{"dataset": "melodies that start on their tonic, played by one synthesised instrument", "method": "simmim", "norm": "batchnorm", "channel_attention": "eca", "stem": "single", "optimizer": "muon", "lr": 0.013, "orthogonalizer": "newton_schulz_5", "batch_size": 256, "epochs": 117.0, "final_lr_fraction": 0.01, "warmup_steps": 1190}
Rows from block 3, named by matrix and row number. Rows with one number belong to one channel. Each number is 200 + 30 x the weight over its row's rms, rounded and kept within 0 to 999. All counts start at 0. After the name is the row's rms in percent of the matrix's.
# convs0: first 3x3 conv, stride 2 (model.blocks.3.convs.0.weight, 192x128x3x3), inputs 70-79, a 3x3 kernel for each
# convs1: second 3x3 conv (model.blocks.3.convs.1.weight, 192x192x3x3, transposed), outputs 70-79, a 3x3 kernel for each
convs0.29,101,251,241,186,250,242,198,177,174,167,192,153,206,201,197,176,217,228,224,207,184,189,223,195,184,203,150,212,195,208,220,181,160,200,226,276,207,214,225,191,200,196,196,136,118,209,189,199,174,225,243,252,195,288,247,181,190,187,189,171,182,186,154,205,189,150,204,194,194,213,219,312,226,167,134,185,232,228,232,195,181,151,208,214,198,195,214,199,253,270,189
convs0.30,101,208,200,217,196,130,211,259,181,191,205,207,169,169,252,179,174,207,210,200,194,190,173,166,180,213,170,212,200,263,235,222,191,208,249,221,199,183,186,231,199,232,221,205,185,196,202,190,178,201,206,197,217,203,215,209,176,211,234,207,163,181,222,198,212,212,199,191,173,180,202,224,224,204,213,213,153,236,173,177,227,208,197,177,213,178,150,143,223,198,166
convs0.31,109,185,169,185,161,168,207,195,231,225,226,186,214,213,235,182,218,189,146,159,122,178,153,163,175,194,244,201,223,223,179,208,173,188,230,202,180,234,207,193,150,227,237,166,224,231,193,218,234,190,199,186,191,164,202,192,157,158,174,160,203,194,260,192,217,208,188,192,191,209,209,189,193,270,260,223,251,197,184,177,172,175,184,193,169,192,221,222,160,184,225
convs0.32,105,219,211,194,205,191,210,197,201,230,213,182,181,197,199,195,199,187,160,198,190,217,204,183,208,211,148,171,221,225,219,228,153,167,192,88,147,174,171,127,173,146,132,222,322,305,176,154,165,226,250,240,191,185,199,179,228,225,162,189,178,167,148,178,198,209,224,227,229,229,193,134,182,166,148,183,201,191,199,207,251,251,225,232,202,186,234,228,231,218,180
convs0.33,103,205,205,221,191,221,224,169,155,170,196,204,205,210,179,198,193,212,193,204,192,194,187,214,166,184,164,178,219,213,232,204,231,219,196,231,211,232,240,212,201,163,205,226,200,178,194,219,204,154,175,199,178,221,177,217,230,186,202,182,219,207,207,182,197,181,212,189,203,208,180,171,193,197,180,191,217,227,187,246,245,187,201,167,240,229,213,173,167,109,190
convs0.34,096,241,189,200,235,195,225,177,144,176,186,187,227,166,173,155,196,229,204,189,152,176,195,210,174,184,220,223,230,238,267,226,217,227,200,189,204,201,145,206,184,223,128,211,239,220,171,135,200,207,222,211,171,206,191,244,152,215,201,137,180,210,169,213,172,198,169,156,198,189,188,174,204,209,209,189,149,130,209,237,243,259,165,241,203,153,211,176,219,199,235
convs0.35,100,175,161,195,198,166,176,203,186,200,212,166,186,209,247,235,194,193,185,195,186,201,196,234,174,209,174,167,184,222,210,223,227,245,237,225,236,221,251,260,157,199,131,160,142,149,249,232,250,229,235,203,220,233,213,197,146,203,189,196,245,209,204,184,191,196,240,206,284,260,196,254,208,231,270,248,213,209,198,189,167,187,172,132,201,215,224,211,177,176,163
convs0.36,101,215,148,174,215,161,140,200,182,145,183,156,235,206,188,203,194,183,188,205,268,139,197,241,150,208,280,185,208,212,219,218,232,207,225,225,225,190,166,184,200,171,193,246,139,228,186,176,248,183,143,263,186,180,221,214,169,201,200,138,243,174,147,202,183,190,190,176,180,216,199,150,184,147,257,214,188,217,207,188,228,198,212,186,193,208,186,224,191,206,183
convs0.37,102,160,164,183,215,217,223,217,225,222,212,191,211,204,154,229,226,234,228,244,243,222,167,112,169,176,184,215,218,136,191,205,193,163,193,198,175,181,247,269,185,167,187,173,162,173,230,234,227,188,169,212,193,221,229,223,198,189,189,151,167,192,184,204,161,201,151,184,167,132,169,223,209,227,199,241,172,194,194,208,163,160,205,178,175,229,215,214,191,142,149
convs0.38,103,159,187,156,205,222,168,225,211,175,220,205,193,197,235,194,203,211,196,179,223,192,186,215,184,212,199,208,211,183,187,238,219,205,190,180,201,166,224,205,217,238,192,157,107,143,215,201,216,197,175,194,158,153,166,172,173,208,174,162,169,209,147,179,210,180,217,185,204,193,148,162,172,224,217,234,174,107,178,214,199,226,192,199,212,215,204,208,205,187,214
convs0.39,096,181,133,227,208,189,175,209,162,165,192,180,212,204,260,272,213,215,241,201,245,181,199,215,200,219,187,168,198,139,194,211,198,207,191,187,205,249,271,268,148,159,111,166,82,109,146,135,202,176,166,193,224,212,226,190,167,169,210,218,203,202,213,178,191,191,180,188,246,222,229,245,211,188,176,181,165,179,177,186,197,167,203,174,187,175,192,188,219,224,208
convs0.40,101,219,292,247,151,217,251,198,215,225,183,219,245,197,236,191,184,221,214,198,182,239,195,162,269,202,192,253,197,183,233,180,179,191,229,208,201,172,203,208,198,193,231,183,184,170,212,184,176,205,194,195,230,189,199,211,232,179,162,221,198,197,188,195,224,211,221,192,221,179,204,180,195,209,181,185,209,232,223,181,214,211,196,179,228,269,238,196,225,197,182
convs0.41,103,196,134,206,163,133,149,169,190,170,193,175,208,181,195,214,201,198,194,202,181,190,243,203,207,212,227,211,219,199,232,231,258,235,198,198,194,197,177,227,150,198,137,179,164,172,170,228,247,195,158,205,151,207,181,182,199,208,186,175,190,174,180,192,162,229,212,153,189,201,165,153,188,227,227,208,200,181,181,207,178,208,198,167,194,177,199,234,200,236,215
convs0.42,107,230,204,232,199,158,198,227,136,201,189,199,221,206,181,164,241,199,174,206,224,210,222,192,225,159,235,242,209,206,206,249,172,221,223,196,181,228,202,170,208,158,223,97,228,230,170,181,218,210,208,248,194,186,181,192,197,177,232,135,192,184,219,198,173,205,202,177,293,218,165,209,212,206,170,229,224,195,230,229,204,248,226,210,204,207,125,212,202,209,144
convs0.43,097,187,210,216,187,197,223,178,188,187,219,202,176,204,204,224,213,194,193,204,144,179,154,200,168,212,197,143,217,207,155,206,167,210,203,180,192,199,127,194,206,212,233,181,164,195,192,231,180,171,205,243,165,191,200,195,212,227,215,224,202,202,159,195,192,169,176,194,179,220,186,195,171,197,195,172,212,189,169,225,229,213,177,167,189,201,132,265,169,153,189
convs0.44,101,185,193,220,163,185,192,172,150,191,192,193,172,198,164,176,186,191,203,181,218,244,186,188,247,201,190,219,209,231,206,189,213,180,169,206,221,204,212,219,209,233,206,201,199,200,198,206,206,241,207,193,171,199,213,218,205,197,178,192,251,160,165,212,207,182,201,201,212,225,192,185,201,225,187,164,234,205,140,208,199,159,189,212,196,182,178,182,171,222,211
convs0.45,103,204,203,189,161,193,159,232,224,168,209,203,211,194,211,154,197,175,211,267,182,178,229,223,179,210,224,189,245,214,214,201,182,154,225,193,225,225,173,170,218,267,204,243,186,218,250,245,206,155,184,137,184,152,156,218,211,215,152,203,180,250,227,238,192,135,190,225,285,250,224,156,195,156,170,175,170,197,178,187,181,181,170,187,187,185,191,215,172,219,187
convs0.46,099,149,123,198,201,150,249,224,193,235,208,215,206,189,226,275,181,215,191,199,202,226,174,140,234,182,229,203,164,187,187,209,171,186,198,150,190,183,133,197,193,245,231,176,182,189,199,157,210,237,234,220,180,186,199,195,193,176,224,236,177,228,188,218,201,239,207,172,219,189,224,209,189,230,238,229,192,168,196,206,257,258,185,172,181,230,263,192,193,168,182
convs0.47,099,221,203,216,195,228,176,186,206,155,186,148,207,225,182,199,166,175,192,159,151,210,187,170,240,200,202,192,156,204,211,171,202,217,207,182,172,203,119,179,120,103,174,227,215,247,199,226,213,189,246,217,209,225,216,184,135,190,205,198,187,204,196,228,177,287,191,201,193,174,208,202,221,192,187,228,240,152,194,187,223,191,183,229,207,208,244,208,209,189,200
convs0.48,103,182,159,171,220,220,214,204,205,192,187,191,240,174,214,232,214,196,216,202,216,211,196,249,222,198,194,229,218,240,196,240,178,176,201,178,188,176,163,141,198,202,207,206,261,257,220,236,223,202,199,216,196,194,202,201,127,169,189,169,147,190,240,246,222,222,237,198,223,226,206,270,224,210,147,180,221,213,239,220,186,208,154,195,200,209,176,191,203,154,202
convs0.49,094,183,158,197,179,153,235,222,216,225,206,215,197,200,170,184,213,234,221,170,184,220,190,168,170,172,187,174,160,248,183,190,76,113,215,145,216,220,165,209,208,221,268,237,234,155,212,186,187,205,234,196,158,199,208,214,200,228,162,152,186,220,168,173,239,208,206,219,170,208,172,192,165,186,212,167,225,98,169,192,244,176,219,211,172,177,166,288,221,237,229
convs0.50,105,201,222,219,157,167,150,227,181,189,171,158,175,238,252,198,198,172,213,173,205,197,153,146,196,181,170,185,183,132,163,206,154,192,192,226,244,185,235,219,147,151,102,218,240,259,169,187,193,204,235,210,238,183,186,217,205,181,217,156,182,201,212,199,184,179,182,210,211,224,212,194,174,187,115,132,184,229,224,184,186,175,176,188,204,202,152,212,184,188,195
convs0.51,100,198,159,151,211,199,204,226,168,164,170,151,213,184,148,190,161,186,229,179,205,231,171,228,249,170,185,199,210,223,207,232,194,180,201,195,187,212,192,191,150,173,253,181,208,248,232,157,214,214,207,259,188,191,252,178,138,229,167,110,252,192,172,196,203,196,226,177,141,265,231,199,252,207,219,224,223,182,207,201,198,211,151,195,186,220,193,170,252,193,187
convs0.52,093,201,166,201,192,182,206,228,172,192,182,226,217,198,161,136,214,224,235,188,184,212,199,190,247,193,169,216,171,217,174,185,229,188,190,218,207,201,236,176,192,187,247,176,176,186,200,275,217,197,178,190,229,225,198,194,197,196,166,180,238,207,221,219,177,184,199,183,200,182,175,144,179,251,319,235,248,153,254,198,283,242,194,157,200,243,221,155,207,144,161
convs0.53,104,173,166,175,183,188,225,185,200,211,212,225,185,226,192,169,219,237,184,150,120,183,224,264,223,204,219,226,184,177,174,214,250,213,178,172,217,167,345,261,224,143,182,157,130,176,234,218,225,169,179,195,187,176,206,171,211,233,222,230,177,181,168,182,235,159,145,206,212,171,207,177,182,200,170,187,203,210,232,173,188,190,208,178,198,206,201,185,223,185,208
convs0.54,102,178,154,184,176,167,181,215,248,219,195,221,214,205,214,217,223,235,204,154,199,206,173,184,180,160,178,187,163,209,218,215,194,182,165,138,133,199,134,205,200,303,313,183,250,224,202,209,203,177,182,237,207,247,200,194,174,174,187,199,190,184,201,237,223,178,208,190,161,191,234,285,228,185,162,155,216,194,219,232,189,214,202,206,206,181,166,226,188,196,160
convs0.55,091,200,208,234,196,190,196,208,200,219,205,216,184,195,213,170,186,218,212,202,211,206,243,227,239,222,231,206,205,219,198,207,300,223,216,211,218,211,219,223,255,258,185,258,222,205,195,211,181,184,248,248,203,227,195,176,169,206,211,233,244,166,179,218,178,154,198,170,221,153,230,235,212,197,107,187,266,279,199,155,106,211,212,205,204,212,268,166,218,122,152
convs0.56,100,147,215,217,140,193,201,190,172,184,219,191,217,234,179,242,241,182,174,204,200,233,187,233,235,162,232,221,197,185,217,201,236,177,207,224,162,191,234,192,181,178,259,199,220,220,196,244,230,207,206,205,171,190,171,195,176,180,230,174,170,216,169,210,185,190,206,224,210,250,217,206,175,209,183,186,219,205,234,239,202,166,218,210,174,199,217,177,229,240,168
convs0.57,100,201,179,180,202,169,187,223,189,210,192,167,193,258,231,215,245,205,196,229,244,216,184,267,243,206,183,180,207,215,223,211,224,187,230,189,179,221,168,183,219,113,134,195,191,247,212,226,194,181,180,186,237,171,167,175,143,166,195,139,149,192,200,153,187,199,206,203,208,165,197,197,193,145,204,232,177,205,182,175,222,200,192,208,182,173,199,218,188,203,210
convs0.58,097,156,161,179,163,181,202,241,234,191,193,200,212,210,223,207,216,183,166,204,211,207,217,189,200,201,216,144,208,209,186,167,139,220,234,119,202,190,180,204,129,181,124,210,174,193,211,184,164,197,195,150,190,178,207,189,207,226,214,183,216,167,129,166,194,191,181,215,225,177,175,188,193,199,205,217,174,256,145,200,213,156,209,173,221,211,248,212,191,115,190
convs0.59,098,166,198,185,181,208,180,175,176,186,218,190,231,199,224,158,187,194,182,216,221,192,189,267,180,146,215,236,206,198,173,200,196,195,206,216,178,188,219,197,185,230,172,194,198,155,193,172,215,223,216,203,213,230,253,211,184,193,136,153,178,173,198,212,182,194,202,217,210,211,206,187,190,205,205,194,188,204,224,174,215,223,233,175,225,181,172,198,242,220,216
convs0.60,098,251,274,298,174,227,190,241,240,174,201,232,203,151,249,242,220,192,189,187,168,205,175,167,187,171,175,160,184,177,171,195,199,185,191,243,203,244,192,233,209,168,179,206,202,228,154,144,153,150,177,235,210,253,194,227,227,216,182,151,266,187,212,177,217,305,232,199,229,213,195,142,162,220,207,174,184,273,203,155,137,127,229,208,238,233,199,254,207,159,178
convs0.61,102,182,188,200,204,197,227,201,200,225,204,236,218,229,203,201,200,211,180,224,233,200,191,250,227,165,144,176,195,235,206,182,207,218,184,215,248,211,235,196,228,288,255,150,140,177,187,222,204,173,167,175,211,228,201,186,198,199,227,186,182,195,165,183,192,151,193,182,183,194,220,244,209,186,190,188,188,182,191,188,182,211,178,192,212,222,226,226,154,146,134
convs0.62,102,195,192,227,204,149,196,191,171,192,223,214,206,187,178,192,185,236,215,186,191,195,182,184,193,224,195,207,202,223,213,210,220,182,242,201,193,194,131,142,189,253,251,213,282,290,207,205,174,209,248,234,174,147,184,190,192,203,209,169,151,190,114,156,224,182,207,218,207,222,178,133,130,199,201,217,192,181,201,211,155,230,215,254,254,181,221,203,179,129,178
convs0.63,097,175,208,220,188,242,236,195,205,214,205,211,215,205,263,213,189,193,209,213,202,204,186,169,190,180,158,216,188,219,224,200,162,184,201,220,203,174,134,155,164,281,263,188,233,250,232,253,214,211,231,195,213,219,221,222,189,197,168,162,187,187,198,194,169,154,164,218,277,164,196,168,179,190,198,184,195,217,190,230,179,221,222,260,217,213,294,236,217,134,185
convs0.64,100,231,227,201,194,196,184,202,167,224,202,195,212,216,177,205,229,202,215,235,162,222,249,247,184,268,222,174,243,217,202,259,197,201,197,180,192,199,163,221,162,151,232,168,198,202,170,242,192,229,191,201,195,228,203,218,223,230,270,245,214,211,194,207,185,165,193,171,222,206,203,189,194,174,189,185,168,159,200,173,170,150,171,203,192,189,196,209,194,198,208
convs0.65,102,192,227,277,217,171,247,230,207,235,199,204,225,191,174,251,245,199,252,217,228,197,199,247,201,200,239,196,178,187,187,176,164,164,158,231,171,194,252,221,204,235,218,201,226,185,218,227,195,215,220,143,178,238,173,209,228,182,195,227,197,176,222,197,168,183,208,169,143,184,212,147,175,243,189,175,213,233,176,183,162,182,194,216,152,181,245,170,171,200,137
convs0.66,094,222,237,215,195,240,190,197,199,170,202,173,168,238,180,244,150,170,178,197,200,174,206,194,260,181,183,185,208,281,225,195,190,217,157,178,267,236,219,207,204,258,185,163,204,191,208,197,135,192,191,205,215,169,196,183,175,203,196,194,228,194,203,203,201,217,164,186,155,268,203,196,209,264,223,189,223,192,212,186,184,178,204,210,121,168,164,221,222,204,254
convs1.29,095,186,195,191,197,192,210,206,201,218,211,227,207,245,255,204,242,216,242,190,196,188,177,166,162,194,186,148,221,191,168,224,258,194,210,247,231,233,184,217,212,221,188,193,189,166,228,210,188,146,156,177,203,228,245,202,220,208,237,231,209,221,160,164,219,176,235,171,170,179,188,195,180,169,211,192,246,297,284,190,188,192,191,171,156,190,235,190,181,200,216
convs1.30,102,169,218,233,168,307,180,231,178,211,216,191,187,174,182,184,236,215,192,220,218,192,179,198,190,177,145,212,186,176,180,220,229,221,162,185,195,213,181,183,198,191,213,198,190,203,217,213,225,202,198,236,185,203,174,207,185,189,214,202,198,192,196,192,216,199,202,203,206,179,202,219,191,191,202,184,158,49,157,169,269,189,230,228,201,173,233,193,189,185,208
convs1.31,101,212,241,213,197,318,242,247,148,202,171,200,192,176,260,170,231,254,237,187,198,222,199,204,172,227,255,154,205,202,202,203,256,184,195,181,183,221,227,200,211,213,222,188,204,180,185,197,217,189,215,154,209,177,154,225,169,215,216,236,266,222,231,186,199,253,202,175,150,177,216,188,188,197,226,183,190,192,159,177,261,240,185,208,241,180,216,238,168,194,152
convs1.32,098,193,196,200,202,175,197,182,193,197,173,134,169,231,204,196,168,156,169,175,179,189,186,172,174,190,233,185,218,265,216,169,112,179,214,251,198,198,171,184,199,182,208,196,202,203,244,242,237,202,194,203,173,253,244,192,223,165,201,156,183,227,235,222,222,209,196,194,223,255,206,206,197,198,214,200,220,244,203,167,209,208,206,179,232,207,175,193,220,196,212
convs1.33,091,173,188,206,186,127,184,195,192,230,190,225,184,223,208,153,217,215,147,227,214,154,185,221,184,192,215,226,215,211,150,227,227,195,164,242,248,205,215,188,177,199,167,185,224,197,228,204,184,245,212,228,220,231,214,196,230,268,198,178,198,178,235,194,196,187,182,198,236,145,167,204,173,237,244,180,165,227,187,198,189,158,210,211,204,190,204,175,210,225,221
convs1.34,086,210,149,189,205,176,185,200,193,183,198,250,222,175,211,185,239,245,194,187,238,213,174,218,219,218,216,219,143,103,160,168,145,146,234,244,178,194,206,212,162,171,195,186,215,208,208,204,254,248,234,251,222,194,205,175,231,170,195,265,213,203,153,165,171,173,215,193,165,180,214,220,198,216,191,200,203,207,185,199,228,176,187,188,203,211,184,201,213,169,186
convs1.35,093,200,226,209,213,249,172,230,216,184,162,172,169,202,184,205,195,204,167,237,267,236,203,240,280,123,158,193,174,186,164,172,164,185,219,270,228,216,204,218,195,197,205,180,205,201,141,139,199,184,205,225,187,165,182,221,182,169,168,198,201,265,202,217,188,181,183,140,174,167,179,140,187,208,179,166,179,133,166,193,199,199,185,203,197,207,199,158,215,195,174
convs1.36,112,198,308,194,204,289,255,201,281,196,218,215,221,175,189,204,202,224,178,196,299,163,181,206,179,209,208,155,226,220,239,217,260,207,208,225,240,178,238,113,211,194,168,174,162,156,218,250,217,197,289,194,198,242,204,211,241,156,196,226,213,213,259,236,186,182,226,197,159,205,203,180,158,153,217,202,167,196,192,183,118,192,209,189,279,198,204,312,202,226,334
convs1.37,101,196,168,172,169,137,196,235,210,200,203,194,189,211,210,193,189,197,186,215,191,170,165,174,149,250,210,205,225,330,248,260,273,226,187,147,202,162,154,194,182,215,194,215,174,181,226,255,222,224,193,212,179,199,229,241,215,180,179,172,164,182,248,182,189,173,195,198,194,196,224,178,204,228,152,203,184,162,193,191,210,202,205,141,161,214,210,212,200,191,157
convs1.38,090,188,189,223,164,167,206,187,199,192,199,205,194,209,277,175,189,230,215,227,192,247,155,157,157,223,236,237,253,337,249,198,138,163,200,321,227,203,184,196,228,202,189,203,232,196,175,197,224,211,176,171,202,168,167,198,153,200,202,277,226,206,215,190,212,204,219,175,164,186,192,195,212,204,172,203,182,161,193,193,160,202,203,168,134,175,213,146,214,192,201
convs1.39,094,229,215,210,186,195,132,194,140,197,193,231,214,204,213,207,236,212,188,180,178,157,219,214,230,228,266,246,194,183,189,197,185,164,206,224,244,201,167,187,225,199,232,200,195,181,199,248,225,216,225,164,204,194,234,209,158,189,197,190,174,192,186,219,194,200,214,240,235,232,183,188,210,198,179,194,203,162,175,177,227,198,170,186,175,203,199,198,186,156,128
convs1.40,105,153,196,214,155,197,251,168,176,193,199,195,174,167,179,190,201,212,205,213,135,217,219,120,207,171,165,203,180,182,180,199,198,204,213,190,188,186,82,203,182,123,197,184,114,197,147,185,176,103,200,182,105,188,185,242,222,226,265,249,254,192,244,197,203,152,203,205,183,179,212,229,176,186,244,171,155,220,171,182,219,182,188,210,206,173,215,265,177,190,255
convs1.41,121,184,190,196,200,175,235,183,190,176,217,185,118,231,173,182,195,187,242,172,213,162,190,227,195,261,268,277,206,226,220,189,175,219,197,219,199,223,175,209,202,162,217,201,159,267,209,216,225,187,198,203,132,174,173,188,197,160,186,224,241,218,253,229,187,228,200,191,227,185,220,129,179,197,166,175,211,115,184,220,314,210,189,185,226,176,147,211,210,173,194
convs1.42,097,180,232,220,189,144,116,180,190,219,209,202,190,229,230,178,175,227,197,199,190,167,205,224,147,183,235,200,200,187,169,207,177,153,190,202,174,192,183,214,181,204,212,185,200,213,211,224,236,191,158,199,194,228,229,181,240,185,207,214,144,174,213,198,191,224,158,170,247,150,204,249,191,199,219,191,212,121,221,209,151,172,200,233,189,191,218,196,177,189,125
convs1.43,097,238,207,197,183,243,187,201,233,188,188,284,215,213,203,218,212,241,227,170,257,201,239,236,198,218,219,210,192,205,217,226,209,218,208,219,209,240,207,250,214,181,196,191,154,214,163,253,226,200,264,225,180,324,288,178,267,237,174,219,186,174,136,181,207,209,177,211,222,202,218,233,200,230,199,224,222,193,255,153,142,219,181,250,168,194,188,197,185,223,156
convs1.44,109,243,204,196,233,171,199,258,170,182,253,174,252,188,211,271,153,220,263,206,233,186,211,257,313,229,226,212,208,213,212,220,236,232,210,182,243,242,245,194,199,281,242,207,246,214,232,164,238,254,161,254,221,146,208,202,130,210,179,197,219,196,201,214,217,245,211,199,222,164,175,230,226,217,185,259,195,243,206,248,225,223,186,168,194,158,216,157,172,175,184
convs1.45,086,168,188,182,195,238,129,176,173,153,228,226,189,188,186,144,229,272,224,190,221,169,224,235,242,262,276,194,206,186,183,223,241,207,177,226,196,211,189,175,227,215,169,221,195,242,213,263,266,209,231,211,239,276,240,196,208,174,197,245,193,186,201,180,227,228,204,273,348,331,210,188,187,164,200,185,192,214,185,206,219,220,180,170,199,225,209,189,181,132,200
convs1.46,098,238,257,206,165,236,166,205,187,220,239,228,209,160,178,207,201,200,211,188,201,179,209,217,214,167,109,116,219,186,198,190,251,234,219,214,198,199,200,206,185,213,192,205,172,212,180,200,180,207,237,237,202,217,205,149,196,156,198,173,169,228,211,215,219,202,221,170,195,195,184,248,203,178,211,175,197,190,184,193,166,165,177,167,157,249,206,206,217,207,227
convs1.47,087,228,209,166,196,166,164,131,333,240,192,195,204,221,239,248,218,198,218,171,124,158,211,208,226,219,220,177,224,228,237,228,220,181,202,198,166,174,183,205,174,210,208,194,185,156,178,229,212,181,190,197,243,182,230,242,237,212,188,193,196,209,166,192,241,218,178,223,185,154,179,209,165,200,136,123,179,179,184,226,180,255,182,223,199,207,216,194,178,177,124
convs1.48,092,182,176,154,224,227,176,162,237,178,218,215,200,187,176,200,177,187,193,212,148,155,208,244,209,226,175,266,201,216,172,196,176,223,193,229,201,231,185,210,190,195,204,199,217,207,205,229,235,200,181,177,245,190,211,199,185,170,209,167,213,200,206,210,166,162,157,180,204,211,212,168,194,178,144,196,203,283,230,224,226,196,202,243,219,197,209,216,218,215,216
convs1.49,086,190,194,230,173,134,205,216,225,205,219,178,215,196,143,172,185,206,241,198,196,135,230,222,169,195,200,181,171,207,213,186,203,145,213,225,192,232,188,203,185,199,181,192,192,194,218,246,207,178,192,221,149,227,234,189,201,236,216,235,278,204,204,205,192,214,244,242,234,193,193,230,185,209,246,209,255,221,196,205,245,218,186,209,222,210,180,182,200,195,157
convs1.50,094,194,215,208,219,224,210,221,214,185,208,204,207,181,183,168,205,185,194,184,211,209,161,172,204,259,230,265,259,300,182,146,105,179,157,110,201,204,213,209,217,219,213,176,172,201,189,253,220,200,201,194,219,176,186,190,178,184,214,193,204,213,168,177,200,180,174,209,189,206,213,157,225,186,122,184,220,216,197,226,213,187,206,158,137,194,191,230,176,196,188
convs1.51,100,190,191,212,209,210,219,207,185,242,222,186,262,149,152,226,151,136,254,177,245,191,204,205,204,171,199,223,209,162,211,220,274,186,177,207,204,184,279,205,210,229,246,209,196,239,201,278,197,245,326,252,207,322,210,178,204,192,174,159,190,197,193,188,177,186,205,181,148,206,159,161,194,171,185,208,226,183,193,216,167,188,205,208,277,232,160,344,204,197,252
convs1.52,094,191,192,147,197,167,179,190,143,188,203,224,188,241,187,204,243,201,200,207,219,187,213,238,205,193,202,163,175,231,210,230,259,232,201,221,214,196,153,164,217,201,192,204,180,156,209,206,205,188,158,228,153,104,200,201,153,204,211,191,210,216,178,211,179,222,170,194,237,177,207,205,165,174,176,164,200,111,165,209,246,209,232,229,207,218,234,201,211,187,207
convs1.53,097,191,187,215,213,174,220,210,241,213,185,183,214,198,208,220,186,161,216,215,190,183,187,226,187,231,184,212,303,414,265,150,131,179,180,163,175,188,191,229,207,212,245,204,179,197,199,168,171,198,189,194,167,179,170,223,192,200,234,248,206,202,219,206,174,164,193,181,189,185,212,178,180,158,50,131,177,166,159,234,245,256,232,177,223,194,203,169,186,204,184
convs1.54,097,213,181,212,166,132,216,178,163,156,194,160,175,201,208,193,210,185,135,209,230,223,145,200,208,187,177,201,194,171,175,217,146,144,179,202,199,187,194,203,140,168,201,196,226,178,188,251,197,189,242,197,190,215,183,196,156,174,195,191,183,245,264,269,209,214,228,215,177,178,211,169,194,245,233,199,209,294,233,176,122,160,214,218,202,203,204,209,225,241,262
convs1.55,104,190,184,210,232,176,268,185,240,229,209,208,222,222,228,210,204,220,192,187,190,197,220,213,173,195,195,183,220,221,196,209,253,212,167,164,191,196,188,172,208,193,211,194,207,177,202,218,205,184,242,181,203,224,177,212,207,210,203,185,162,186,172,169,206,175,199,172,202,185,206,175,171,189,186,192,174,134,130,207,188,174,214,184,166,209,245,190,214,197,211
convs1.56,103,227,151,205,202,165,237,226,184,192,150,107,284,182,228,235,202,220,214,240,210,234,191,210,231,190,253,284,185,244,228,199,220,192,204,224,209,208,202,178,231,264,196,181,308,194,248,176,177,207,171,183,185,128,158,211,211,218,193,172,217,191,228,215,195,183,239,232,186,228,205,213,198,218,194,235,202,224,176,205,150,158,212,189,199,181,287,112,166,220,201
convs1.57,085,202,208,204,202,148,191,247,231,198,228,268,229,197,182,229,185,206,191,171,189,158,200,197,201,225,218,170,146,108,196,181,157,201,145,97,225,215,166,226,192,198,196,194,194,202,224,165,210,225,229,238,239,173,205,183,210,202,218,239,225,219,239,208,174,193,217,157,168,180,182,154,213,180,255,203,183,157,205,213,221,163,218,194,207,192,167,208,197,144,199
convs1.58,104,168,158,227,177,167,218,211,227,197,221,213,175,221,182,152,198,220,193,209,194,196,157,145,140,221,223,209,203,219,205,232,312,241,203,192,220,224,185,211,178,199,198,189,190,227,204,189,198,220,219,206,224,241,180,213,214,187,198,208,216,225,218,191,205,200,205,215,249,258,175,218,220,181,188,206,138,148,161,205,236,212,208,218,178,144,192,168,206,187,151
convs1.59,087,183,231,236,217,302,148,227,219,200,164,177,195,175,249,230,218,178,213,215,217,193,165,219,243,166,207,263,212,199,199,224,186,166,213,163,209,180,186,224,197,209,186,266,138,217,224,236,207,190,222,171,184,255,147,193,249,206,206,256,231,204,186,230,196,217,228,274,253,217,197,187,210,228,221,196,212,198,221,212,131,165,261,205,141,208,171,104,224,186,104
convs1.60,085,164,181,228,198,129,221,174,128,205,172,161,159,200,203,195,194,194,150,197,232,136,215,218,224,219,195,192,182,170,161,202,255,188,231,261,224,151,180,200,175,195,170,187,214,189,200,214,196,235,268,193,222,166,146,221,209,216,212,217,212,231,202,217,221,243,178,222,272,205,172,262,262,212,263,191,190,151,183,160,266,179,203,166,147,206,156,200,200,179,185
convs1.61,096,193,210,218,193,183,193,209,177,194,189,209,200,178,214,237,171,219,209,190,205,197,202,215,190,155,173,227,216,252,214,196,234,192,205,192,212,204,188,176,211,225,205,230,236,221,197,201,227,198,167,200,189,188,219,206,186,217,215,106,182,164,264,219,209,201,200,190,187,194,173,198,206,186,160,184,179,153,177,147,134,206,230,211,209,209,215,186,173,176,164
convs1.62,115,199,170,183,196,230,226,217,173,190,171,219,196,209,158,175,169,195,165,190,188,196,191,219,214,179,141,158,199,133,167,224,297,253,162,220,180,208,240,216,208,194,224,192,194,203,226,216,216,206,217,210,226,182,167,215,182,163,223,204,226,214,246,238,207,187,201,210,181,197,220,214,184,197,187,203,215,223,193,214,198,221,178,188,224,238,254,217,184,144,147
convs1.63,108,194,177,191,155,249,277,189,193,215,172,190,196,166,172,148,230,192,201,181,218,179,190,180,167,180,195,173,166,125,181,194,303,248,214,282,182,200,220,209,200,182,229,176,189,193,218,201,198,232,248,246,231,174,186,191,213,184,218,228,219,185,174,193,232,181,203,174,156,216,239,197,192,190,187,211,192,229,180,176,221,176,229,185,207,220,192,166,209,213,246
convs1.64,102,210,204,176,186,391,146,199,216,218,211,200,165,198,187,183,227,219,177,179,250,184,169,207,198,206,176,167,176,135,171,193,143,163,171,167,154,159,145,119,165,170,166,156,222,130,263,171,119,227,185,127,169,144,101,175,220,166,222,215,188,197,194,187,221,216,230,218,158,241,188,203,214,176,227,200,169,201,190,175,152,181,210,156,171,185,206,163,181,183,157
convs1.65,101,172,99,179,165,151,129,141,98,141,199,130,211,227,197,126,210,233,189,224,161,216,228,270,167,212,218,174,225,236,209,197,203,204,214,212,220,179,183,167,214,177,157,215,211,179,214,245,230,221,211,239,205,195,239,207,233,234,182,179,173,227,212,172,212,171,184,175,209,200,181,208,185,204,207,191,215,186,205,175,198,184,195,203,226,240,241,185,210,232,206
convs1.66,090,225,223,182,223,228,135,203,179,205,237,209,228,194,242,171,262,156,227,213,234,217,221,257,195,239,169,217,192,178,192,223,215,208,244,290,220,214,204,197,193,188,161,197,193,175,187,204,221,212,209,233,213,225,153,217,227,219,220,215,220,215,166,220,213,216,180,230,212,202,213,194,201,215,225,195,215,168,204,196,121,209,202,169,160,168,199,197,235,256,156